Weights of a small CTC audio transcriber: 11.0 epochs.
Rows from block 11, named by matrix and row number. Rows with one number belong to one channel. Each number is 50 + 10 x the weight over its row's rms, rounded and kept within 0 to 99. All counts start at 0. After the name is the row's rms in percent of the matrix's.
# filt: filter width-3 conv, dilation 2 (model.blocks.11.filt.weight, 384x384x3), inputs 88-109, a 3 kernel for each
# gate: gate width-3 conv, dilation 2 (model.blocks.11.gate.weight, 384x384x3), inputs 88-109, a 3 kernel for each
# out: residual pointwise conv (model.blocks.11.out.weight, 384x384x1, transposed), outputs 256-319
filt.19 106:63 61 54 43 37 52 47 51 52 33 35 36 55 60 65 45 49 42 40 47 52 45 60 58 49 35 41 51 54 53 39 38 37 59 55 45 25 37 57 43 37 50 52 53 64 52 34 34 25 36 51 37 43 33 39 40 61 34 44 50 68 55 60 34 26 36
filt.20 093:63 48 16 56 31 40 37 47 46 46 58 61 54 62 54 49 56 43 52 50 61 71 46 51 58 49 32 51 55 46 58 55 64 41 36 34 54 52 55 75 49 44 50 63 51 47 62 43 56 42 51 36 67 56 42 44 46 61 51 49 53 49 38 56 44 44
filt.21 101:61 54 53 53 59 54 60 59 57 28 39 31 53 44 50 59 54 50 45 49 57 58 63 56 41 48 31 50 39 33 37 44 37 44 41 37 33 38 33 54 49 45 51 52 55 39 52 44 47 57 55 35 56 61 40 40 47 41 41 39 61 49 40 58 63 49
filt.22 097:30 45 49 52 58 67 39 34 39 59 50 58 43 45 40 60 57 43 48 41 44 40 43 47 62 55 48 48 41 41 49 52 56 65 56 45 62 55 63 46 45 48 62 61 47 54 56 51 58 58 51 41 34 16 62 57 68 48 54 64 52 52 38 54 59 52
filt.23 098:40 35 36 35 31 40 43 43 42 49 44 43 57 48 30 46 36 38 42 47 41 36 39 45 38 37 50 37 41 44 53 59 64 49 46 44 47 53 60 36 34 46 62 55 53 47 46 56 35 38 43 35 48 35 43 62 57 38 53 58 40 35 40 45 36 49
filt.24 105:55 40 50 49 57 62 49 42 47 23 44 43 44 41 46 34 41 41 45 45 51 43 52 69 64 46 53 33 48 46 60 53 58 37 36 51 59 62 53 45 37 41 51 32 35 60 36 50 32 46 62 59 49 46 63 54 50 51 55 65 62 53 52 57 48 63
filt.25 104:35 42 52 36 29 39 39 51 58 60 68 72 35 44 48 53 69 66 48 51 64 42 45 52 50 52 45 72 69 56 43 39 28 56 58 61 41 47 46 51 53 50 48 49 48 33 45 47 48 52 50 48 44 35 43 43 48 40 43 38 50 49 53 51 49 44
filt.26 098:60 63 53 47 48 46 47 51 54 43 43 43 51 55 62 34 34 41 43 42 56 44 50 46 53 49 29 63 50 47 52 53 53 53 56 52 44 43 48 54 51 44 46 37 33 50 39 20 49 55 69 32 29 30 42 33 37 57 62 62 58 48 26 42 40 36
filt.27 099:65 63 58 49 42 44 52 53 54 50 53 42 60 67 68 43 37 23 43 50 52 55 52 44 40 41 40 66 69 73 46 46 34 48 51 61 44 46 37 51 63 61 29 33 30 38 46 51 50 50 54 51 56 37 46 50 57 53 51 49 51 64 61 29 24 33
filt.28 109:45 57 55 37 53 60 48 55 57 54 55 46 64 65 73 61 60 52 54 55 52 40 47 48 60 47 51 53 52 47 43 40 44 41 49 48 49 40 49 46 48 57 60 51 41 53 39 45 54 60 59 60 48 49 43 41 50 36 39 48 50 41 40 36 37 57
filt.29 101:56 41 42 48 48 61 52 50 41 57 57 57 45 53 55 69 66 58 47 54 50 40 37 39 62 64 53 58 62 54 41 55 57 66 67 58 43 53 51 38 56 58 52 57 64 53 47 56 47 62 52 47 39 48 38 37 38 33 36 41 41 45 45 53 49 62
filt.30 114:47 44 44 40 42 35 59 52 54 63 47 63 59 52 50 60 52 48 67 62 63 57 56 40 47 48 62 53 51 63 48 46 40 54 62 68 54 46 45 52 42 39 44 45 53 46 49 57 50 52 42 64 53 44 45 44 56 49 46 43 35 35 46 62 57 50
filt.31 095:38 46 40 22 37 45 47 49 43 52 51 65 42 50 46 54 50 47 34 38 55 50 47 55 47 55 51 44 54 44 58 60 63 37 46 46 53 59 64 19 31 43 66 57 37 68 56 51 47 45 47 72 65 51 48 52 47 54 55 52 48 50 38 39 47 56
filt.32 101:55 46 35 33 26 25 63 59 50 56 54 52 62 66 58 54 48 44 50 47 52 53 43 39 46 53 62 50 47 47 40 50 62 48 49 45 43 53 59 53 48 44 64 78 73 50 50 37 28 40 49 49 62 65 37 40 37 46 45 41 58 57 44 33 35 44
filt.33 101:55 37 52 37 49 61 40 39 35 48 53 40 57 57 55 37 44 37 72 65 55 42 56 65 35 33 38 59 52 45 46 37 28 58 54 70 39 39 25 44 40 45 56 50 51 58 50 38 60 47 46 46 42 21 70 65 52 47 42 46 43 38 43 40 45 58
filt.34 090:51 65 48 31 48 57 50 57 45 58 62 57 63 60 51 52 48 34 45 56 62 34 47 35 35 53 49 67 63 50 38 39 52 60 72 56 43 44 52 50 56 57 60 52 33 46 54 68 51 68 80 56 51 56 64 68 65 48 56 65 53 64 55 31 45 38
filt.35 104:44 42 41 60 48 51 39 47 47 44 49 46 44 43 49 41 55 52 49 54 54 58 57 53 59 58 53 30 38 40 54 41 38 49 51 55 57 51 44 56 54 60 58 60 66 53 47 38 48 51 63 39 40 39 51 53 56 49 43 41 38 46 49 62 60 57
filt.36 103:51 63 78 54 64 70 55 64 68 54 46 44 61 55 52 60 57 53 37 41 38 34 44 52 57 59 67 61 57 51 38 45 41 59 63 62 43 48 46 35 50 63 53 44 49 55 36 37 42 59 70 58 50 50 57 62 74 32 40 50 57 60 73 59 55 59
filt.37 102:30 49 44 41 45 37 40 46 55 54 55 59 42 47 58 45 54 58 39 41 52 44 50 37 44 48 47 37 42 64 44 38 47 64 74 63 41 40 50 43 50 53 61 62 50 59 63 56 46 41 45 31 36 42 47 43 46 42 47 39 41 54 48 49 48 35
filt.38 102:36 53 40 59 58 34 30 46 45 59 50 38 31 37 41 50 52 55 46 44 44 58 51 36 80 72 62 49 48 53 63 52 55 44 47 50 68 58 59 57 61 53 42 52 54 59 71 57 45 49 43 55 59 60 69 58 45 74 64 62 68 72 57 68 59 57
filt.39 090:49 34 23 40 27 44 47 48 47 49 47 51 45 49 52 50 51 42 53 60 54 47 44 54 36 40 39 44 48 44 29 46 50 64 60 47 27 44 52 35 34 42 64 57 60 59 48 49 29 22 28 54 52 46 66 51 42 45 47 59 53 48 39 60 47 51
filt.40 082:36 44 33 48 42 43 55 49 54 62 54 48 42 51 49 63 52 48 46 52 58 49 52 51 80 65 58 66 75 62 53 45 51 59 61 62 58 51 51 28 30 40 67 42 42 70 59 49 61 52 43 70 64 54 63 52 56 48 48 53 59 58 49 60 58 53
filt.41 094:63 59 42 38 53 48 58 60 50 57 54 45 54 50 44 50 51 43 66 59 49 37 50 41 41 55 62 55 45 50 56 55 57 57 55 42 58 60 58 48 59 57 56 63 61 45 47 70 57 57 60 53 43 40 49 55 54 42 50 46 46 54 48 45 47 51
filt.42 110:45 45 42 45 45 45 45 53 50 53 40 48 53 49 53 50 49 60 56 51 47 43 37 47 62 63 54 54 58 74 48 48 42 50 57 64 40 37 33 58 48 55 43 47 33 48 45 39 54 37 44 70 65 61 67 66 75 39 33 45 56 63 75 62 46 46
filt.43 098:61 58 67 69 64 41 40 49 64 58 50 47 34 39 58 38 40 49 44 34 24 58 70 54 44 49 48 45 29 48 45 36 35 53 58 63 48 38 35 52 53 43 32 37 54 60 52 45 53 45 24 33 38 47 53 56 50 63 54 47 49 49 61 53 61 51
filt.44 105:48 46 27 62 64 48 47 40 49 53 44 48 41 47 48 63 57 63 52 39 47 54 54 43 51 36 41 58 55 51 41 51 56 60 67 59 44 39 43 47 45 52 29 36 54 50 33 47 49 44 28 51 40 55 39 37 34 36 33 37 41 44 49 50 51 50
filt.45 099:54 69 65 47 61 59 52 49 44 50 50 37 50 52 49 37 38 30 55 54 56 57 65 33 43 45 37 43 41 52 35 27 34 45 54 54 34 37 34 41 53 49 64 45 35 48 45 54 42 41 54 36 33 44 47 54 61 39 47 37 47 57 46 46 51 45
filt.46 106:48 46 41 40 36 49 46 43 43 49 49 61 39 43 57 56 62 72 58 57 59 53 55 74 40 37 42 45 56 46 44 45 44 41 50 51 40 39 38 39 41 47 45 47 48 47 48 52 40 41 44 57 53 64 41 51 48 49 48 45 43 43 41 38 30 52
filt.47 101:67 67 61 49 57 54 49 57 48 39 48 49 51 51 43 51 48 55 50 49 50 65 66 61 59 50 52 52 52 60 54 46 40 63 61 73 47 48 43 55 58 55 24 32 38 56 53 55 56 63 73 32 33 44 63 59 71 52 57 50 58 60 56 45 47 53
filt.48 101:43 39 41 54 47 51 56 54 52 61 51 51 60 46 51 24 37 54 45 41 51 43 36 43 75 67 70 41 46 44 55 52 57 49 60 64 62 64 67 54 50 52 74 75 62 76 56 51 55 48 61 74 62 70 64 49 49 57 50 53 47 48 45 63 64 61
filt.49 104:41 44 50 37 45 37 57 44 39 51 63 56 59 65 69 45 46 52 59 47 52 44 55 52 37 39 48 43 37 43 61 54 68 43 46 49 59 57 65 52 43 51 58 65 71 38 45 44 53 39 56 53 54 66 38 48 40 49 53 50 33 34 30 45 48 46
filt.50 101:47 50 58 46 55 64 51 41 32 58 52 40 55 47 33 53 59 51 63 68 57 72 70 53 45 45 46 50 52 39 47 52 52 36 40 35 57 55 57 50 53 60 48 41 34 33 45 57 61 56 55 59 54 57 42 51 62 53 49 57 39 52 56 37 44 52
filt.51 097:42 55 64 59 69 71 48 58 55 51 55 55 50 48 47 44 36 39 59 52 47 67 66 52 54 53 55 52 45 50 59 54 52 54 48 43 50 48 48 56 46 38 36 32 35 36 51 66 66 58 54 51 52 46 51 65 82 66 68 61 42 43 50 46 66 64
filt.52 095:49 49 59 47 53 57 44 46 54 47 54 50 47 60 55 40 35 30 54 58 60 37 52 59 57 44 31 43 53 43 46 49 49 52 49 48 59 55 47 40 48 40 37 36 30 59 59 49 45 45 36 49 37 30 50 44 44 57 56 67 58 47 41 44 52 43
gate.19 100:49 60 45 54 55 47 63 63 68 55 49 49 49 43 53 47 47 50 54 46 57 43 39 26 54 59 62 35 40 46 68 58 55 27 45 47 55 53 53 61 60 45 58 64 70 57 56 49 59 49 49 52 42 49 52 48 52 42 50 41 48 55 58 46 46 30
gate.20 092:57 44 30 65 59 61 55 49 33 62 54 53 54 55 43 61 48 55 58 64 43 47 43 61 49 52 60 55 43 40 49 54 46 53 48 51 56 55 52 45 41 40 45 55 52 54 54 41 61 65 59 45 49 30 77 61 50 61 47 40 49 36 31 42 43 62
gate.21 095:31 40 54 21 37 51 46 52 60 53 57 63 36 45 63 60 63 65 49 53 59 43 54 65 39 43 46 49 46 56 39 48 53 51 48 43 46 58 56 33 52 68 60 59 54 34 31 56 49 52 70 72 61 43 57 55 53 27 45 66 38 37 46 45 53 56
gate.22 095:53 63 53 55 61 54 63 56 64 42 60 66 51 59 67 51 50 57 55 57 57 57 60 53 51 54 58 55 51 53 73 56 51 40 46 47 50 55 59 59 60 44 66 62 72 34 47 59 61 53 45 45 29 62 47 44 62 43 46 44 51 55 52 53 48 48
gate.23 102:57 46 35 54 42 44 62 52 59 52 55 57 57 55 62 54 67 64 63 52 57 59 51 62 47 62 51 65 68 55 63 57 63 54 51 43 62 62 62 51 52 47 55 60 59 43 54 37 64 60 67 49 64 82 67 67 47 58 51 50 50 56 38 37 48 45
gate.24 105:39 47 53 56 54 35 65 64 59 63 54 46 54 51 51 49 61 66 58 36 34 48 58 54 52 54 58 70 69 75 51 53 59 44 38 43 64 57 64 59 56 61 40 44 57 49 50 56 68 50 57 67 77 72 62 44 23 56 61 55 51 65 64 38 36 43
gate.25 100:60 63 60 42 47 41 60 53 51 48 51 42 64 58 52 60 56 63 47 51 49 35 46 40 45 42 42 59 55 44 47 44 57 17 35 48 65 53 50 58 55 47 38 41 48 36 38 38 51 62 53 49 46 59 30 40 41 43 40 30 47 56 44 35 46 57
gate.26 104:56 54 42 41 52 48 58 57 57 57 60 68 60 62 71 57 44 43 56 67 66 57 55 51 47 46 46 47 49 52 52 52 56 47 43 22 46 50 63 45 49 52 65 58 57 43 36 28 62 55 48 61 59 70 50 53 48 54 48 49 45 46 46 38 32 30
gate.27 108:55 57 51 43 38 42 59 59 60 52 53 58 66 68 69 55 61 56 46 48 55 55 45 44 46 42 33 60 70 61 57 54 63 32 32 30 57 52 65 57 57 48 59 61 52 40 47 35 51 50 60 50 53 29 65 65 53 54 50 50 54 48 42 44 37 29
gate.28 107:58 54 47 46 36 27 60 63 74 45 49 57 45 50 57 42 45 61 63 63 62 43 41 50 38 41 44 27 41 45 44 52 45 42 52 54 57 49 52 51 51 45 44 52 66 58 52 45 41 49 51 44 52 54 55 50 43 43 49 40 35 35 42 56 50 42
gate.29 103:51 51 52 52 58 43 54 61 78 49 47 48 63 65 59 56 55 53 47 52 63 60 58 52 57 48 43 51 42 35 46 47 53 47 47 40 45 48 60 47 41 35 63 55 55 55 57 54 61 55 58 35 48 52 39 45 61 50 53 53 54 48 47 32 34 25
gate.30 108:51 51 46 46 42 35 57 54 52 43 50 44 66 70 68 42 45 45 58 57 51 53 67 64 42 48 43 56 57 57 53 52 50 63 58 47 39 39 40 52 57 57 51 53 45 57 72 47 49 53 57 33 47 58 50 62 51 43 46 40 36 37 31 40 45 39
gate.31 099:26 58 52 59 70 65 38 43 44 55 66 67 35 39 52 44 58 61 63 45 54 37 62 51 58 65 62 48 32 44 74 57 70 45 49 43 59 49 56 54 67 67 51 53 63 42 58 50 57 54 66 74 66 70 68 50 43 55 53 51 44 55 61 44 63 50
gate.32 100:50 56 38 51 46 46 44 46 47 58 56 44 53 57 50 76 75 67 49 47 50 62 51 31 55 57 45 68 61 64 50 44 51 56 55 51 52 54 57 72 67 55 45 46 49 38 45 37 60 68 61 61 63 45 57 40 54 52 43 37 54 57 54 42 51 51
gate.33 100:56 51 47 50 43 33 58 60 61 55 46 58 46 34 42 52 50 58 46 43 57 55 44 41 61 55 51 46 40 46 49 44 52 40 34 39 53 53 51 58 42 41 49 46 55 48 50 45 54 37 49 49 57 61 41 46 35 44 41 37 58 62 50 47 55 36
gate.34 097:57 53 37 52 35 28 64 54 50 70 67 58 60 51 55 64 65 66 63 37 47 52 50 43 47 47 40 61 57 48 54 54 62 41 42 37 52 45 49 55 33 28 35 54 65 50 55 43 50 38 46 46 61 71 41 37 34 52 47 33 54 55 34 36 42 49
gate.35 098:49 49 34 34 40 34 56 63 62 53 61 61 49 51 58 52 63 70 53 47 54 44 48 51 44 39 25 58 47 40 45 39 41 45 43 42 51 49 53 52 46 36 54 52 65 53 55 49 54 39 43 45 52 61 65 62 55 46 45 44 53 55 33 36 37 36
gate.36 103:59 55 36 31 38 30 49 55 55 45 56 47 51 57 68 37 47 49 62 61 56 50 50 44 59 57 47 67 66 58 58 48 60 47 54 50 51 54 49 65 62 57 55 62 59 51 55 46 62 58 54 44 55 55 46 56 59 57 58 54 48 57 51 39 40 26
gate.37 098:48 50 49 43 51 49 59 60 61 61 64 69 56 55 49 52 55 51 46 44 51 50 52 60 52 56 52 48 39 34 62 61 59 33 43 44 61 61 54 53 61 62 47 43 34 42 44 47 55 49 42 49 53 62 40 40 48 58 60 63 42 50 48 48 44 49
gate.38 099:54 66 67 63 58 40 49 61 64 51 54 43 52 51 52 35 53 58 73 55 49 48 47 36 51 63 59 48 48 51 63 50 46 46 51 61 53 53 49 65 71 58 59 63 74 55 56 51 63 55 53 36 45 53 66 60 57 53 53 46 43 58 66 44 45 40
gate.39 096:46 51 38 56 60 64 54 54 54 52 56 66 51 48 45 59 50 43 63 70 78 55 50 47 49 52 49 39 30 37 59 61 66 49 39 27 64 64 68 41 53 49 56 45 46 33 48 54 60 77 77 46 48 51 45 52 62 54 60 59 41 33 26 50 52 51
gate.40 094:44 60 46 50 51 48 50 54 52 54 55 59 70 69 60 61 63 55 60 63 62 55 63 49 50 64 64 49 44 40 63 54 58 47 55 47 51 50 60 64 71 71 56 63 65 54 53 52 58 73 78 61 52 52 52 52 39 34 36 32 48 49 41 59 57 58
gate.41 093:56 51 42 60 63 52 51 47 50 36 40 36 44 47 54 60 60 64 54 44 52 50 41 34 50 61 41 55 47 42 46 41 45 49 49 43 48 52 49 68 65 47 49 58 44 37 39 21 60 60 58 35 39 42 37 44 64 39 35 25 48 64 47 53 62 47
gate.42 108:45 49 37 35 37 57 58 54 51 50 61 59 69 65 49 69 67 61 50 59 64 43 52 50 32 43 54 45 51 41 48 52 63 54 47 35 51 57 78 28 41 53 75 72 57 50 43 38 37 44 67 46 57 65 59 66 66 60 60 54 44 47 43 34 46 50
gate.43 102:60 59 64 40 43 61 60 64 65 54 58 70 75 64 58 68 60 43 55 62 65 52 50 52 62 51 50 65 54 44 44 43 56 53 47 38 53 52 63 46 45 46 54 39 40 45 38 46 52 60 72 40 59 60 50 52 54 59 60 64 67 57 55 32 28 28
gate.44 102:33 54 45 56 73 59 40 45 39 47 59 67 65 61 64 43 54 51 71 71 72 41 46 43 20 51 52 42 49 44 70 64 64 31 45 39 57 61 64 50 69 64 42 48 47 47 57 50 53 66 58 55 45 43 53 57 54 46 57 52 25 46 36 42 45 43
gate.45 102:42 60 45 29 47 46 57 59 55 76 78 73 55 56 55 71 69 70 72 71 67 52 61 44 46 61 62 55 48 45 57 59 65 41 49 48 64 64 68 45 56 59 59 58 64 52 59 60 53 65 59 51 45 52 42 42 50 47 58 54 34 42 42 33 45 50
gate.46 103:46 50 28 44 49 37 63 62 50 58 63 71 52 52 47 53 56 58 48 46 43 41 46 38 60 65 63 38 43 45 41 47 48 40 50 53 55 58 54 44 49 42 50 43 52 46 40 41 47 50 37 66 55 73 38 38 44 42 47 36 49 48 50 34 42 37
gate.47 099:49 61 58 55 63 38 54 58 62 50 51 60 44 47 56 43 53 72 51 42 46 63 58 39 49 60 55 45 55 61 61 52 48 34 36 33 51 49 54 44 58 49 51 55 68 58 61 49 63 55 53 48 48 60 60 53 48 56 49 38 46 57 62 51 54 31
gate.48 096:46 62 52 25 36 43 58 49 62 57 49 63 55 49 61 60 57 53 46 42 51 57 55 49 57 57 49 49 43 44 55 61 58 38 41 44 45 37 46 35 51 47 58 64 66 48 57 51 47 48 56 60 72 66 35 37 52 34 41 42 53 56 54 36 41 41
gate.49 103:50 53 35 50 57 41 45 54 44 44 56 63 36 44 43 48 48 54 51 54 45 63 49 46 41 54 51 47 58 68 57 48 50 33 41 40 58 57 58 49 60 42 59 63 60 51 61 40 71 69 62 39 39 37 65 71 49 49 56 49 41 56 44 40 47 38
gate.50 100:61 59 42 41 53 46 75 60 59 63 64 59 70 80 88 75 62 45 69 69 69 53 55 37 54 50 44 64 59 56 64 57 51 37 38 38 58 54 54 62 64 57 69 60 60 42 45 57 76 68 64 50 52 61 47 45 58 53 46 38 42 38 37 33 44 42
gate.51 095:71 48 33 54 52 60 55 56 56 55 58 47 62 54 54 48 44 44 52 56 65 61 44 53 46 51 36 60 57 45 52 49 61 47 47 27 54 51 64 63 46 47 44 46 29 54 56 28 67 54 58 56 68 53 52 64 51 63 48 56 54 49 33 42 46 47
gate.52 092:53 55 54 45 32 25 55 52 61 49 52 55 61 66 58 76 83 78 46 47 37 58 58 55 58 61 53 61 59 66 46 45 46 60 56 53 42 38 48 58 63 53 63 62 57 51 49 49 50 41 46 46 56 57 57 59 63 50 46 47 56 63 60 48 44 33
out.19 098:58 59 44 55 53 54 41 60 38 39 65 35 66 80 51 50 31 52 51 52 56 69 55 55 39 62 44 54 44 40 49 62 46 34 51 59 36 43 50 51 38 34 64 50 57 48 48 46 52 60 36 32 35 34 52 59 63 38 42 70 62 62 30 43
out.20 098:49 52 55 67 48 60 52 49 45 52 34 64 46 58 68 44 49 47 36 50 43 36 37 43 59 56 60 49 57 40 50 48 53 52 51 48 68 54 52 64 37 84 39 37 53 23 42 53 41 44 51 61 52 38 52 52 30 40 46 35 38 56 57 58
out.21 094:28 38 68 49 69 49 38 47 48 49 45 53 57 45 34 65 74 59 64 40 59 54 60 69 62 47 47 54 64 38 61 54 45 51 45 47 52 40 62 54 24 44 48 43 37 54 57 31 38 28 53 49 29 47 57 41 70 66 47 53 51 51 52 45
out.22 100:59 50 48 32 43 45 53 53 51 53 62 43 66 59 56 51 54 45 52 47 48 38 60 45 50 69 42 46 38 64 60 65 34 50 19 39 50 69 53 42 54 37 41 61 38 72 47 49 43 53 50 51 35 40 51 58 59 45 24 63 51 44 48 64
out.23 103:55 37 52 54 46 56 65 57 43 74 57 50 66 51 48 56 50 64 42 46 59 54 60 45 65 51 50 48 51 36 59 35 41 48 71 51 42 38 48 52 48 60 42 57 55 33 51 41 48 46 45 40 33 49 47 53 41 55 35 36 55 59 50 56
out.24 104:49 45 28 61 45 54 46 48 56 33 66 39 63 62 57 56 30 48 51 44 50 43 59 51 33 41 46 42 41 36 44 42 54 45 53 46 45 35 43 48 60 52 55 41 47 66 66 53 49 42 60 56 51 41 43 49 55 50 38 51 48 56 62 39
out.25 100:60 71 53 65 43 65 44 57 44 58 52 41 37 31 42 43 63 48 44 65 52 45 43 61 50 63 56 70 43 54 53 57 62 38 34 47 64 62 32 64 46 56 49 70 38 59 59 42 47 44 51 57 35 46 40 70 42 58 59 57 33 49 59 50
out.26 092:45 51 49 45 20 55 58 46 60 42 55 42 48 63 56 60 62 44 45 46 58 42 71 56 39 55 48 59 42 65 41 67 54 39 69 41 47 45 54 52 54 56 62 52 53 55 59 49 62 54 58 48 33 54 40 34 49 47 46 48 48 40 46 43
out.27 090:41 57 52 75 71 48 55 61 67 67 54 46 73 37 61 71 32 44 48 53 50 51 57 48 62 50 63 39 36 53 51 65 51 55 41 49 49 49 54 54 47 50 58 59 42 55 57 55 60 62 38 31 40 55 42 55 54 57 42 57 61 40 59 42
out.28 113:60 46 60 66 42 49 63 60 38 69 67 40 65 35 55 72 32 63 69 52 46 70 59 45 43 52 47 53 51 38 66 55 42 55 37 53 49 56 51 51 37 36 64 45 40 56 58 62 54 60 35 41 55 47 36 49 64 59 52 61 52 45 46 46
out.29 111:58 56 61 71 49 56 39 54 32 66 50 69 48 42 58 55 55 47 49 54 12 48 48 48 72 53 55 51 61 67 42 56 51 63 50 51 62 51 43 48 64 63 60 65 46 44 60 54 52 47 62 58 50 51 45 50 47 46 45 59 51 51 45 43
out.30 117:38 50 55 57 38 41 29 50 53 21 40 46 32 53 53 43 51 43 60 59 55 40 51 47 34 44 45 60 45 44 36 49 57 46 53 50 60 57 45 58 62 59 69 51 64 62 51 57 57 63 47 64 48 41 40 38 43 60 56 65 62 53 55 55
out.31 098:54 54 46 65 48 58 43 55 54 47 45 65 22 50 58 59 66 44 50 57 39 36 40 49 42 42 57 48 33 57 58 62 58 50 45 50 36 47 44 50 75 45 55 51 52 54 51 58 53 56 71 47 62 52 56 64 44 46 60 61 48 60 59 51
out.32 092:41 58 45 37 61 57 37 63 42 60 14 55 40 45 43 56 63 31 45 45 40 45 64 49 52 38 63 38 54 71 39 54 46 51 43 55 36 59 64 40 57 55 45 77 41 62 70 41 47 39 50 43 50 48 44 59 38 40 56 44 49 59 49 36
out.33 104:60 52 49 52 49 68 67 58 73 50 45 36 80 39 50 52 45 58 67 48 50 57 55 50 48 49 47 42 57 37 76 56 39 29 38 62 36 42 72 39 44 33 56 42 48 42 56 48 42 64 42 58 33 40 45 66 59 39 45 55 69 51 44 52
out.34 086:33 49 56 37 52 48 40 55 40 39 54 50 41 58 48 64 48 46 50 48 23 47 45 47 59 65 42 58 49 49 72 58 40 59 52 48 50 67 65 44 70 43 44 55 45 67 40 51 52 44 52 36 45 39 58 60 35 50 52 48 65 50 62 56
out.35 102:58 56 57 51 52 51 50 59 45 46 68 69 54 48 59 63 56 55 49 43 44 62 45 51 46 44 48 45 57 62 55 58 33 48 43 46 57 33 40 41 37 48 38 55 35 46 41 43 47 37 35 34 39 48 37 38 40 35 23 41 38 39 39 31
out.36 115:57 49 60 74 73 53 56 68 54 58 66 48 65 43 65 51 48 52 53 53 44 50 65 51 62 45 50 57 63 54 55 60 61 62 65 59 47 56 45 61 49 62 71 61 48 53 68 63 44 54 69 58 58 58 64 72 68 58 54 61 46 59 47 52
out.37 090:61 48 57 54 57 44 45 36 51 58 64 56 38 34 53 59 60 49 42 55 32 33 31 66 51 63 47 37 47 46 68 49 50 66 36 59 60 45 56 54 57 45 59 44 53 35 51 50 58 43 37 56 68 56 43 27 40 57 54 46 63 43 51 57
out.38 090:20 42 57 28 40 51 47 40 59 33 45 37 51 22 42 43 38 40 47 57 51 42 57 44 54 49 56 51 52 52 34 40 55 37 41 45 37 56 64 57 56 44 53 59 67 47 43 36 63 47 39 46 38 35 45 46 55 47 46 43 63 49 37 59
out.39 089:55 57 66 68 56 57 61 49 55 44 48 42 47 51 68 54 78 51 62 45 50 40 38 58 50 64 51 43 49 40 55 59 48 56 66 62 39 59 48 60 54 60 54 41 44 37 43 55 53 66 46 55 62 69 50 38 57 29 47 68 58 49 36 61
out.40 096:40 40 27 53 17 47 60 44 62 48 35 41 66 38 50 52 54 52 52 47 49 44 59 47 44 42 58 62 45 41 51 54 48 47 64 44 34 53 61 59 65 36 57 48 50 44 41 52 48 57 38 34 39 50 43 60 40 36 42 67 59 53 41 51
out.41 087:46 60 34 40 59 59 38 60 47 61 33 48 69 46 49 47 55 41 41 42 44 70 38 37 32 35 41 28 35 49 58 66 45 57 40 56 33 54 63 42 44 39 31 42 46 62 60 48 29 51 55 41 41 46 49 80 64 47 43 64 53 73 49 41
out.42 112:36 71 39 55 51 58 25 52 42 33 40 30 42 46 49 37 31 51 40 54 48 46 49 51 35 33 55 46 46 61 39 77 52 39 61 56 57 43 59 54 54 49 62 69 57 62 60 51 57 47 65 65 43 43 44 65 53 53 54 69 44 56 53 58
out.43 105:68 59 41 73 65 57 52 62 41 44 58 47 58 63 53 56 49 51 48 56 54 60 45 49 59 63 49 53 59 58 50 56 48 36 55 47 55 38 47 46 58 58 50 56 54 46 49 51 43 41 55 37 48 48 48 54 45 37 50 57 54 57 62 46
out.44 113:50 63 65 65 55 57 52 47 47 52 72 35 53 69 43 52 39 59 49 51 56 57 55 68 44 59 52 61 48 57 44 68 47 40 56 56 50 44 55 61 43 51 56 43 52 40 64 48 62 47 49 30 36 50 56 36 57 41 27 57 57 49 47 64
out.45 094:41 45 56 19 62 54 51 49 70 49 47 75 54 23 49 60 59 52 45 49 50 41 53 48 56 40 48 64 54 66 55 51 50 49 35 40 66 55 32 45 53 51 42 56 57 44 44 46 55 41 53 54 62 46 62 59 51 49 51 43 45 44 58 55
out.46 119:75 45 65 51 57 48 59 51 40 69 69 36 48 45 41 42 43 44 48 43 40 56 44 29 48 50 48 43 27 44 64 43 40 56 43 63 44 56 56 40 52 43 65 64 56 47 53 64 55 64 39 48 70 55 48 55 51 45 46 39 48 47 47 33
out.47 088:48 50 52 44 60 50 54 45 49 66 69 42 43 31 50 38 30 53 53 56 59 34 54 52 71 71 46 62 56 52 49 52 43 68 54 54 54 38 50 53 57 62 43 49 42 26 57 56 53 52 45 61 44 49 25 44 38 55 43 39 46 38 40 48
out.48 109:58 54 50 75 52 40 50 56 33 24 61 28 45 54 52 64 35 48 63 59 43 40 42 29 43 47 42 51 40 39 56 68 42 63 60 57 53 78 53 49 73 58 56 54 48 47 55 72 50 74 53 33 74 54 40 55 45 58 41 71 44 52 64 45
out.49 110:34 44 43 54 22 44 54 41 44 29 45 68 40 46 43 42 42 38 54 48 72 29 46 54 43 37 50 53 35 22 35 33 57 35 45 40 64 42 56 58 66 57 52 33 55 50 37 37 46 41 61 41 40 39 71 38 51 64 63 44 46 46 70 57
out.50 093:30 34 44 44 57 49 42 54 56 46 53 64 41 59 40 52 55 54 40 47 53 50 28 52 27 57 46 55 59 49 48 35 43 45 41 47 48 45 40 43 48 49 43 41 39 55 41 43 38 30 38 45 47 54 39 39 28 38 49 40 50 45 67 56
out.51 087:43 57 51 64 64 52 37 63 67 49 51 40 66 26 55 67 45 53 43 46 47 50 62 62 62 55 42 38 54 45 63 52 56 49 33 40 64 35 61 37 43 61 48 58 38 37 65 51 60 40 60 53 48 39 43 59 59 57 55 47 49 41 57 53
out.52 084:56 51 41 52 55 46 37 58 33 51 49 62 57 50 55 61 59 49 51 54 50 51 50 61 53 53 62 69 50 58 55 62 54 47 47 50 46 54 47 54 50 45 59 50 45 61 55 48 41 52 58 58 53 48 60 56 55 46 52 68 47 55 62 53